python train.py --model="image classifier" --dataset="scattered letters and digits in many colours" --train_examples=97500 --image_size=48 --crop_scale_min=1 --horizontal_flip=false --targets=["largest"] --num_classes=36 --arch="vit" --norm="layernorm" --norm_position="pre" --hidden_act="gelu" --mlp_ratio=4 --head_dim=64 --fused_qkv=true --bias="all" --qk_norm=false --parallel_block=false --inner_norm=false --moe="top_k" --drop_path=0.05 --num_experts=8 --moe_every=2 --expert_mlp_ratio=0.5 --experts_per_token=1 --shared_expert=false --patch_size=[6, 6] --layers=16 --width=192 --positions="rope" --pooling="mean" --label_smoothing=0.1 --loss="binary_cross_entropy" --head_dropout=0.1 --residual_init="none" --optimizer="soap" --beta2=0.95 --learning_rate=0.0039 --beta1=0.95 --shampoo_beta=0.95 --eps=1e-08 --precondition_frequency=32 --max_precond_dim=512 --one_sided=false --adamw_lr_other_params=0.0018 --max_grad_norm=0.5 --max_steps=10300 --batch_size=64 --epochs=6.8 --lr_schedule="wsd" --decay_fraction=0.4 --final_lr_fraction=0 --warmup_steps=300 --weight_decay=0.1 --adamw_weight_decay_other_params=0
Rows from block 13 of a small image classifier, named by matrix and row number. Rows with one number within an expert belong to one neuron, the router's apart. Each number is 500 + 50 x the weight over its row's rms, rounded and kept within 0 to 999. All counts start at 0. Numbers have three digits each.
After each expert's rows are labels from the 100 images, of 14976, where the router gives the expert most weight on average: "top examples" is what is common among them. Only what is clearly more common there than usual is listed. The data: scattered letters and digits in many colours.
# router: router (model.blocks.13.mlp.router.weight, 8x192, trained with AdamW), inputs 0-191
# up: expert up (model.blocks.13.mlp.up, 8x96x192), inputs 0-191
# down: expert down (model.blocks.13.mlp.down, 8x192x96, transposed), outputs 0-191

# expert 2
router.2:531493463542382515378486504527560509498445546501516462560522459510464477483526521553481512479514525587514537559412458451495564442532510475504521440508612409516428451474551556520574468484562517568530525423493433414609439474423491483523472494538557612548500539566499472508496491541472546424561442591547522553485516533554461524556505607489557527512562548438477451517460561501427389475595528505491434462408447539491443542503482536461572470501463514526574487558616520498417455489460522570490482554522433572451482529440538417515459486540531516529508588384450472427504443582467416453
up.0:488451474529495527528507473522364452381465469549495474502488480453501518492545502482483362509495452467490451528388491563616471533496536470498536519409628408538422480476513521542521514568560483478465502478510545466577535529449503574518469534599456455506485566526446469462456553588439471516520467566451518526566458548466497487371473538420467505545463442471504481568471563544586456523537465387535528393432448541535544532536494521467525459519565544550539529472473411513471537612480547535437590467509464579578372434500530433529543549495532542524557537516429537480494552408489475508
down.0:464569514482441419522509595542491570612504482432598493529473538501499450510561494486504504487621501483593600481531525513460454512424515491466542592601516405474586537623496509521461503463602528515535529500567498464502424480496524492548495571461485501484456510522370438507517404440508526427502447503518418414518532447557494561512516500442471523606466547437510567504480585440484461403498559479475523461419458526405445415512456534528465551594490459474450477527459518488511467489450551400436461536483439510475444523452462526537441482416589471546430483592468510509467566430497509557
up.1:491466548446508561567490421555524569486439515614556437465489561430470463492531498535507489383507470475433429507569545566526544513454480444463485563426487516586550458572453523516460491573500503516538325449529564440520436430422476496480443549505542580462591485490554493498543420432461514536615533540506529434429530631532498451540510461467439565527586560593479479508566516445509569551490514431521417499520446497570561430560520511491467491477488539494513534540513488479552387479416545432483458509451454458479555432453540483466523486536534493538579489465479543510485567573533612506
down.1:523584450511513511532470530480550529459503517519544504534513452514517560458524438447526464485477507551387505485507409455508365530567435492518501474500517569493546396449568517436478591444492459487462514562522559546509505439582529530593505442546427585523466469471486553560508512541481566473514475531534542454500526426444458435470439574539490511416465475460399440498357492560569553555484455406492483494466482534542530491445615448537498476474427553471475511485446486508489532541495588447525569473524516593431560410585551573472486501438456420514489439452485409564541547618613489426
up.2:492432494497603552508588570511496453489523500604541419473511409516490658507466535488460576384505496522503486426472543513486439529520466470472516477506553505496523477568456486547501519525459613501465507456544467448434427456584466529469521523496474553523534467492560634501567439408453463474582399537581470528508520544522519449514451561440599467416507484507520526530422422552482554476514520490484562509460493475508422477485583479446545453400535453502499542537493501575532395457467578538541526512542588476442576508430485433536455471515490457529437402556467455520355502486555475433
down.2:547512425585453459465567519512564492430589552470600506551502480497548379449512446520429523540468517536542450519475580501447518529500502543368505506508509600481539551422534510550525446523518583524522494493487472428489495534509461499473519555465603489593501555560513520513496462517535390519498474552551514537524523497441541472487422522487421497450550467412332475531485566504574495492426550506524527506505530500394558503514557491469475442467568500467439495562408454551505507427573548560545495598467572446534607603579565492518445409481414541540436504454557569461474434463512503533
top examples: count: one; the character 3; largest: 3

# expert 3
router.3:550557490489503464438533506555509586533513441559497464518493529505514517543482590479470415568424474513520448446461502577490375541480460446535538464583492502462555518385477455508553455464398577492539499531466497543528515518557445485535470511463459490468548425424539422468556453570448587491524594423553575409456477491455479555532388443560544555521493519557452450507414572534590528533456568545504568439548532461418556552484464563498466472542545521469487508558460515513474534471487487402383529551434519597543518523482534542534560486475499441486579523531482602353466430477478535575
up.0:466532470520537460546574494492387479495531504497458405530459472468508518483382595496544602622508466551445628506530470517500463613448429513522492422504514477473491507436495511518518433506477538519508481450616507451521661487535425518502604439431355435471561456512505515516530528421446435488436584451504459487410507453456509540494452523522428427453561499509557515522492504516516580590443551566500516497521513475426454480489435517485508525609539492559507582449466471606418518508483432496421493512459480590521474505457573558468513496519499489548598471445494526452465472455473519504
down.0:533494530484427481564487491493647538515519452574619509502463532498526479492535465515494440455533551610517416600375572542564499405525499448514499589574568536623504463549468499553495544549459457476566592504523574501464468566504456526484452597518564552508429501465549429487507491554439559478572481556435558477542439591484447426524497506585568601537479531469440474564480521453524428435516590462499483515493473438549566490476471515535515493478489469443466466618508521545557409453556506461538546546528486492558434543525515474539481539532568490467527574610491603502457497470473477512
up.1:496560503431497472544474455529497514543493484498477438465512477464567448434435525463505433494402451513433506492556457517514444617510522421572510501450542564477509589439444521498456489481532509455434539473660488502514511527527424506422518616564510625490549514473537553522559562541569555433530505436513562511422527517512558538563501481597444551465544533616547492504483484482543513614499566551535491496571523532471590433492415444505500421496535519527460501524496509581498529516419493495489547404477484508558393496514469564427507494434459463583533522437519483404406502538399561607
down.1:416541510517543461513492559556469480378496460491521450588527516555408495422517469608451522589511458600445576464455502494487499435503433489483512583530515449593467464510467506509477479527402519451486499481488466474443486482447411480472503546545520553547465518583467498579500549516515470544428504577548460474570514584500560567509438515489528464449420553499419468534507522445458438370526516614447540538537456377387492499523480571473514496454539503541536506565542496473521514510553514457511474516478551519596534456519607369555570553566496500537418460444433585577470469467579561502
up.2:530497506504487545591533545565482492513474509403475389517370466565442478585547503485564519346458531494492488444536521462441557519492529458539487486443481386468493416482509444507552565496481543482508462456485477503469500463400529490499608465403581538534543520488458483510437506447570533466507589490535406474528579471461451570517517500488508608481552512520502539384510460566500466447471450413588407582516528455551480517413544535506401527512514559508520503442469523540514490502526576569535530567564400523451543514513529456550543465563448448506528529473391543629479469504550523576
down.2:443512497514458522590567514551512433416416462476489528497462465531451507511516489539547580455535435554493579467421535447501578547390466472425489517533469466514465451522549464476483495479406572457574474466532508497496539586428585506455512453557564542541499547419442510574355391586507440516460485444511412536539491435541478542504471498400487521521474536480531526419526435516482517512487577383554407605423529495570478489471561479439508523545478541440500511495488433583541544478501456536556497505491490494453517550537423438515550492569505516424441510511453565661541554463402472534
top examples: the character T; largest: T; count: one; the character 7

# expert 4
router.4:511512544433526510537515467505487450527524442448492536480527474457547504475545487425569470542508425503387570461554476447557463598605504597448546540571495450526481476465463526506483490506507539551459564501457522398484596567441496395524459496482410524553498440458489524430525556590524456441437524545554501558517497508565496519425477351554507451530443546434506413538414506475520498534541553560485599485530389423588546439525511460538517442512461571494439531565476431426491514545559554479507467534439579514572422565477506522561501463435516551463552525551406433537434487545522474391
up.0:488510545452474539520495475522445488475595515504578500523505501412480509497436464436496498472424468532476583503587489585491411465512465570477457483453500556475436519485595538459444499434542571505525520542479536475495508608426475558473518534535487523544533611515432571474411477430490552493442455454452447515546392541516521528485458512532576496519501505483485489509545532499326501585577549550470457470541569516395450503525479467472487487537462483503474489464564433453554431489407554509607441568559490517528478516573371549455389539512436493454372463475466415600549510419469465454
down.0:516463533479441448584543541388560587529511563505482492437423478464448457433463568523518531371533562500602531518463514544403481526504475560519550477511511426537493472466549476581582468534537533483492586606550498534492495550499538592512592556567462461453542517420572494527410567487508549578431573501483462462519482469515498465481468489428496510468526518539506537519499545537566436448453530448464487487461461465438510457515510587455447507527469415419544460499565402484404466407553466366468493542459539484492461482517547470462537557529551505413482573472488579476494482450409345472
up.1:467488533482412578555555564527563510496523461542458537589412553385503484483448500491515479473478492448518585585526478418492465553448472555492526489410585474441440417474570432555497504530577584503400517576484523462536564559578552532570516573591475456527486561529490572526496491382586420544487479481511497667548421599405524514487534472461439451509490551499604489508565624550511467453500559515443560602492506415475483550494554448549511556494497475468536470476538499552479489487500541464547540554472566539496457487552467496608467465564504520480520457450480542442476519520495501494
down.1:496479583473480540545497535450574557494452512584493481560479550523509432461487515482533516484515548489513579567498504627501463482485489463494533527529549589403448472517468468546522438529547543555489555460567532431511540499547530607507605597518477557518526597560507519400516487483503487513445520539511429531561523450531478453423469479433506498538467551492505519519569532479489521564388443537433578497532445433427558468541505606461544412392369500416476428464586525459412457442474555493492565565440572553530473552501468392552555512462422549463455504590466512547443479497424486571
up.2:438459523534560463453512643474578432511525575509490596449492501477467354522467514502439460527617509452446541571536528508522508483439420424535517486436558484557465500492487549498526525398464576484528396505518428440536585573502430545502540506386544547461514560498539498469438528442479481366478426514521463449546441500516470494503447465484415499484546544461561482436535473553506450543508490533474496516473528505500501493465533608491504506464515447367565541411455502497495520534480547453572529558611452449584472484485443465521537568453469559512451388478506570416541506588438497543
down.2:557461544442511479588514505481504497513475416522623573487512568433554430499484547597423573489509430422552594461545470512565490523406448490378516588493528462420540499506495480529468493459480523518409500544505488550533500415532495550485541430502538397410509427598515519530463463452497523567478438467478526494551540419546443461593481544481499542487515578508532469484533471495526507531521481607553533464525514468438505555427468513455512517454522595448439482416484320425424569580537544487524453589591529567501434540519498507526490407598442491486509540467538505466499464497482544527
top examples: count: one; the character V; the character Y; largest: V

# expert 1
router.1:464463477555538465487469555550551455567536565585404480467544509481458545465507518544537612398598556513533590560545428520428517428441518434516514452521521503533533472529564450450453500479536451536574478418567511562463508506500579552426579506436511494432470569503448480569439488416466430570570443486457553465477512375500467508494585532465496462501443446479612542521533481472529592437492485476504442517406543506501477448586511494504520536448467408533595476438469547568563394545466544463541446455509544484548611568493468466450570505489469487512474419422550526499550538448470589503
up.0:440515499475545506505552626523455479586427608520489496582552545565494517522441527484499476523529462507498540532537421434514459497511510534428481492377528495482467464547555460472526503432546500557488461408449634489487485472492430540571475424458491574520465437558493585543439434496411552451517536552587506584486399468542461435413495557486578501415469504446484587489460529436424462489493480525501489532478498513563493522459580557510452536479499433442597445556495544436585475484460519386512571555476510535489356479475531433527478524472570537519499482448399392484498491505455552428
down.0:493521501569430559434468464515458528475598490497509501511546578472468503482575563523483444414482524485412484490438473526499552426449548521471582601470524514453579519436441509456445533461460479556559484468449463415536547469506455489558537388548494530458503446400548522526536483478432479454496503437521483481430443493401523615454477498609511500437560472490478438387508534452475489479463527449495556429583456433456482591549463518579406503413509565544520532468537495535407431441379474535514386503566458495576516479496526520490560478489426512462461427488407601557531446522444526460
up.1:555516539446497550474617491520505481465473580410603462445504369553516471457560520530501535417559458483535452424448473558466494420484547566481471467479428482485519450439545450486580602496495445480495547507564530494588428454533415439476545451601525481527424456581552526523550536494517566490506473432558456492461529534495560542514523420521485468539550438433404431527383492472444512466497502474531438488502433404525479474454471524474594434565491471487439483548442495611461627433506467532582596496546602478463407446472537460553480510516498517563479424521506486500492481495586503499
down.1:477578445510560522496495624520484496568445452458543504526530515517543518441510441467534584448532516513547469482505416561490440543447585461542431410431512500438552448412487569566624478622504494483476508538423471474524529540519510575453567537551506499438533491544487477491489498543523477508506511560437554494530554535559500514610483473537439459556551504504457376532475549483489565469518556499531541402594527453465537598598451514536513477547569475547482568474534562484527507465529403515466529477431505522513565481429448483476599459487312478512474485440502439508454390490466392490
up.2:561457517579459420453406492552541509527533492519551491504552622402489543483497424454448579477445563488518476477529526550545556473446483532423516424535552479498494393622497485546463524484439504394453554483475506387490505475505440429510473535457443444488423542558510516507531402463513403493532497469506423554527630577545526503552526506484468496494560540536545440431482475550497493569449531556521494578516549395522450483506497457485575483442533503462540513419447505560502551449480537543483543585644478477525504529484412578478492451626511524613517515467521471490534542417513531404
down.2:409456465412427505403469452534555551497424534430577496492459476589426443458487478587460474549493547541445553590392483474496494507527480446605491453527395569559563499466483478465585479394514562452601538491518484579509451460482518558483450534478496526486491514489404436460402568554508513575447546487434535397581502542425417414504542512468489533472402466461490507580409507454525496451480456438519452572528558504508522503491399620505444545535439563442548516452473541488588479480468529485563559500488623514538473518447502510512457475451502484514475550521433510492434511492506483537
top examples: the character 6; largest: 6; the character 8; the character B

# expert 6
router.6:543460505527523434521359409432423540443519445451526579387430474510482447463495481477498540531416593482441499560562543472444521434494509549518556536519446491503578507483517555502493532547444461469443490519555495521617470487463576547473515524538458474510516542509509502445504503439573475563475534578478468485370561496571531529553490490468455499465532549570527430433578465570545449466545519452449427553442590589489390574504458438552574562474509513523543441506583495472470426426490434535495518382585505434417535483549564571454474473562469475535421501480515446603539547515494529529
up.0:525527518540486466523471565473492480507490572489506506556494519514524438578510580459504464518374471479495558528540472479435310431521491516543436520365522531502537513530525612432422479480449584522469506542538567523507505518490538473527449485456471558483426572424546438527502461471442466468460421542623400527529451533546451448523487493501506454446444536512589569526522499571490485570459480535573555523455554518495471547529433508581570523431415584493404507548443547518491494486509466478523550440607509513474484566480382445613538498566547456490505462440546487514604496414463503438
down.0:518589529543574490463447544447511529466448607552531505554526526558497375535611524443453461522449496528461575536508515483398493484518455448559517541482558456523540581501478587451483471495505570450479553472401478482526494477514517466522485477455429528550430547449552438493563459499454412488503507539519559604508533560488462430524516493566511468463372503466514522520474503572541471469466493498496500471515443502493427579514347480547494465438503601478411522579397566556420505563520512483525571436525524478501504598561442439590509391564471548451544462534545535505590575407445522482
up.1:551485579455460552499514490460501497460537524475508579534523425569490440515471489526511489511521548429497448497473583483490503517556571502566458546525500531448591517534494477514471456511575526578559516553476383420629503533503430482429556450514480508551513422371476451434550534473537526503465574547480569514433512609458464473526455507490558480604552617493426515437554517455509462546462491479513584440483510508525472587509518571451529489550527525455565560494594448481519427480436508514449488493579495438486339416542498600439446490482441468469558645489488508574446429432477492520
down.1:443525489547541477491500506555495495598538468494494494463463572417442599466546502519531598509537366599542562432494470516475537553326538479439515490498505516514470489424505523505436484437475506475550447380490536501417455458475563552492487471405504479496503617497493582574433530525442439586494503426451497440538528440474568464468487426499429461490525469454568460543538465497476551525520525551535437588494503439502503354491575479454470514521438454549445504473480562508560506515571538510491469508457568465517620476478457492526539559595568567541441460499568513526512533582493620522
up.2:443434517523470558501548435559457526389524542524587535454521463532399534457431560509509493524471555547484485456544537547640554484534515491450539541446567497476514448475532513454486534492395548492489415494494547534388414483521447530432455472539529491460543498414499431477535572430446519482577560581409566496447480491455587461515562417512560508461504435486488528371545463480522421526446459459559498590484481591505542458484497540491505512583522473422569522481536554463561484494559589549566582444393522558522528479588620563534421524464502526546512540497512537482529448476474455575
down.2:493504515532413556476507460546558482568479578493504510530391540369449510569467510526486522501517416470494511559513580537470560553496433563500519480439526534534444477506577534508482460522509438593607546525574452452500452475434494380485507597502570507561490524480506442516521436510550434480521422410479477548490535528438403465575501535478447526436497523436544537470498501426514581501540440592508420455526485450368533431495528612558505548443486542536576580434427526458409559479473474497466458490558532452470586471485446412536474579548565469452544512486493515466443584437510521410
top examples: the character D; largest: D; count: one

# expert 7
router.7:564496485462544616549607579473481504558427473543492555530521592423504423492451467521537502591552471508504499490520507424402568488465452560421467550428510576433485521566468494439398517502528502534490443538409492457497455512555502551401538464459421439524520522455545547513451455576457504585457418569468461533520394459516478458507467506516476458505526485430441526537569538489508518541538567519504556551501408513478535366554480567523524473444557469415536477423457461485508576608503554499407380520505548459438505453444511552485497509439545476487498565440626502501475559515511515414
up.0:481475468386638521553535429503572495455435528484453513473438465519578466474554505445492498511477445472513482595548554547531584566501493507441538466491457419479530476587524517433430483493497348548527549465476528569528515433482537465423491521407456419545546518493439504529529436537593539468482534500535352547445564447543433581506465442517455512569502465479548502475427489463483456491606554623565489551485459499524433469446463492569547429527506506477560545485473463424477533469564490529546463501460447430480542441476551477565590569528422468435536487521396495570520435501556552487
down.0:493430485447454484497586488459499545405503476462483470499448477469411519509468546523415496589384486402502459587550509429593487594437575550491401522447537564512575585417471474448494519463467453504571480431485475409513522533518477564500531542538546446459528579502452528503470504500468562419477522412529532471543437466503436438538392498462435502512490512400507528550554609422508524591523615520463526466575450577482467513428556618501471441424450477458574504429497451513463492466552476497546510481470530490466495452492564433547460593418552522470539495474416532514479452536431474524
up.1:415466467546494440467346527530463505526529456476519538536398605468499424507522477479500416559581501554494474432459576590428473516513441490456459506504494525505541557442488452514445444476547614431489535472500501485532541503542495495462476445563472464503409455515490514442495579451529491504416502477498485548429487517511462473382478401491546495460523513470453499497585518452580511530453505529472629504480532477418485598521468513460385452469435600520454426569450604464419486447479543438583443431552462603506517476457441485541563423510463534581466401494567445547525497561486505520
down.1:567459537578488585551484596483499585488422553494467549456464420442484481461491548471520535380506546450475463522458418517471448397486458516516431478546471500593476512550460534443501599456435507487470430587468478532540515632481544549534550499433522489407587478528577440549478554532500441487460483539472534485531509467581480538517466599573382417423519518583430498428449473564436416464510490376572443575436486632505559522461498459465538489550463520490513499509517487558445425539498435570490516613526476513493528477543469497501467513502442536465434540476469454465484503531488550428
up.2:588539508525600609489492583480509528579463475425518501502442400517560488497466382396466421536544509561503496570412528500537546493470615546489471520501483452489487429606480517513451585489466491493415501507447570394562503487530451528560527504422433489554475513487487498474433493527470474511536441530493481498462491500461529492589485437483575541473592488566511539505397460438481452423555565568475545461402528588478582469564502561474506455439553472554439523484484578454427507496457482555460601536522491407474461404557461563461452485489473436496534580433479416458589520559513493499
down.2:507612389483539574463528480538540626521439539484518456568436466551419477484404500490510492517450511494522532511436525572441520580478564498502556478510483539414529528471686447541514522453506421520577477484450523527421587459499512600515531531560609509464483572434439496505417458511487492530508478538479427457559436545455387439477442470438483493507462411531485547500528416513433467505507494503488459475583510471560522492507506523430439529487546425423625496554557417573524494569492469610536429476418458490498564482533499494443544548541559468527480418526478554497532479534470457468
top examples: count: one; the character M; largest: M; the character S

# expert 5
router.5:436560518536490528576564524534488476466516473514545508506480471584447539505560485489549470474453493445489513447467516487553429446479555467533474444474396581488492454492528412452521574542488451371507439461430590562485473534487550535511457573514528542487582517469490588551423535550583532505399537420544496488571462484535531535456508450454494536494461417580531488422508415493483501482389367449560440665578496552521508486468486492452382520532461491526465563467448565476615502457561515607527544478434513471531460553544506408564476475479494511463416442532495492534494472434566529576
up.0:515470492508535398507512530424515522582481514436629511528451428452431564598442534544413543550428453512450523516446533512503469435394492535540533584472536542501376618518560591502509450529499466435558515515492556436513500574485387463429525501559537466518561553498452451507498542505505457470514553524459508449558569567420605501414498532460500516502469498458475459515510499559516413435580514508495454369545490561523432556487425432514498525471551493503438510433618497541491477543422581544463511504522434552520485519461561459499493418473444490557524541554581521514575522483572407495
down.0:511512578481576511511498489472521573547501565555527461470600527496481516487464506472500522486485439510352447559508513520497487577542521491483488472469432528510590502534448540443467540453495489507537511525489494468497549517507556569546535488439522538548520496532571583622415522503471468466558472415517507500531560413541471394564460461542513561631471579508537545501388512457520559508571522524557530535487426454575468469512512509513606564477494437524572447560552471416599602579456407367452572427427560569443560504436425450497476555553544461537598454475532473514501552539478533488
up.1:499515497486525496538472474504519537415529515414519446462499519552526445592501474527475491545402448428510470431518543481520631513500534458486598526559544460492521536465510573497552481478448597413559437465495505511446404554525493524509537473451516467519461485541391565509481453559384544486507487477491481428496503516527512435435485460520538447463504516496542482561493573539594401544602539455582532480553531499533460614425433470561593511464471514493470533543361524485385558494548545500516464498476478422579543565503600486506540572510479573426501485576574496481440510570430552638
down.1:482485450456459457451517465524557460511450461599460493511493420497570556523489541517488524375562530521543521489398513544499398466545529561502505513406501505538474403487491452528512517435523491576468562552522596489537567436429586512472475469529458527442468542535473495511473600522513467611491525428513555588490467478402498512555554513520492486542491456509518587453450482494539546481371473542479501466541521448592476451523518495468516607562487434448573535464511440510631383572491559352491501498534466582508491530540516453437490477469486444542510470448352528488476535393543448465
up.2:446488441478519528481518446593511461416613555513460442473562479516546576460495486445480558555397459565546543404551497441530545621571513541498521517510539469595486581458526457458433442498441524470430513448513462487457511635476451483505472512479522568489494546537492508509510485456511537496417516525546513500479497500469441507631565525566566440543449532564385516438556544432483539530507485451521553460618592561406499507452428417511527472558487464541549518487488507522579426595467410481417451495479558495519421439636529546484476559487459517500500467457550522468439507405488499463
down.2:535411491553418537542486530573547539597444512458543532464502462521454443537610516479462526468418508470514544456495425490496550422433499419506420551506471546468498485553492450490540498608490445573538451492542566533629526463467576539559470506451469507456521547491516485421556389501439500524567424471540520516525530443458489543515510540410447511579505506420554550524578442587508449422546421465498463442456407549572507420557519471568519537481510466447490476450433543414471546415551511461606396416506531445485502580436562475578497474528538483496491502527518442492528378588506498493
top examples: the character E; largest: E; the character C; largest: C

# expert 0
router.0:474488414471527492426425475475449483381506487542540488515495543516575464630504578543408477491498496498541456475514531547547461494501515505522474567516580412495483619490519433560379493376568533486544543528575560373495521493473510483443484421494504451457398466495467467513556512386428499527512564523448435560504576543420466491394547531465558452504507412509522538571481506465502550480425543547532535399514514531611512541452490462436459515518414519584567473435460515514472498472469468439524509573580417481548573440471437546495483644519508488504560475512479531475508490543472501515
up.0:491516534506464541573477569496561487364511506617396518528517509501484570492445418523541497528478452494467500551480512395481547471510547605506471506550549358508504511552523493513498595422509469558538535490471450482579574473562564484592504481445489540524496475475562531495602557544456438464517500455495370549528529538502476540452477525549404496566489506532433427486482535570476501455491548475527594426531452522568440525527439601470532579443506431493554551449542484554605405438418533511548588521452464497400510564479469599504487533479566528548593536500414475513474511463510457483
down.0:469501495488563461569401548453511514584570491506559630579416530403475486493509536500376454529508421452482491580555607541490487567468464460486525461503483516381490550454533509501463562450473534429572513506496409501436500476541506528458512426428485497492487508529513402513427506577546411538517398528505477511451413486501434453556416447471411477557386501486480517576547414550573592483550499508481564517490526486520559511525553454541450472501467552406418501480484565515450502532534526484472517565556520476628423471544502505489573470512460498508481433591490458511524486486481567624
up.1:451552482533470442441555482527445524503509485450573461431507536522459524528473520539578521547587479519438537548400476466525522476466501416498505525338420489470433526492590411429600534569553478446470480422492422470528517449507571547549503486483535522518641512564557484421455508506453489420480553435565506397482530494496569575403495421492467615506512482486533516424495545457468482485457532505477551494468545476523486588562532562490362470482484503569430548547557481494511502476458596499433517460452486565469445567444585534507511468584567517513478483556438533574544420510489521589
down.1:501512480474513484553519545494506449547489461446440524505561529457588605535570463504452501527453520422555455503484522482548517509486451420482513442481485412560601601482547541476520390543474464445379548502495498519519484478411538560573443552494544492567393476528518512437508501548501562547592509437402525584555559529432481492545489577396365528519554575489410532528569491521561430444524458513409475433529555579534485562551538522566477503435475485436436449525495424568487471577508462465502345472486502450509473483539528578501495533478585473428490503461529513458519437482489425452
up.2:515498456464488460459424502525467442545510509331552401523419432560499546489526519528475485552488501499521471441552486517523439536499546538522589461560590547465432473498530507488494528516510481497429537434561465423531525496457489420601466528520458485426443480510486479507496470516424554405379568556529476492538568562488541538429500504538532582476534508461661470586420514575431509497470436561480522531471509514588537544458519468511441427650516546534490522526554495550508500495519534455541534554546484440411537510512561610418412543454499549568505558499437501488538551639496509496
down.2:602591487514490536482471496474479525524523491490441397496492501488443419471566458548484549487529492566561557475569460486444588444435471574517623453481587474495484503533571492538598473486467461489450450487466489456458512586477518503522500541547462438468488500544533530489473495568415529549486493535413633532433440487488617504470508373497520417464396454454527457519497483559423484516511550465553478462498451487472526455513531474489489393486536583542514422638484522502479490534555520608437535598475477470472534470596496414405535541524490589569480474431526591499521561523424485580
top examples: the character P; largest: P; the character R; largest: R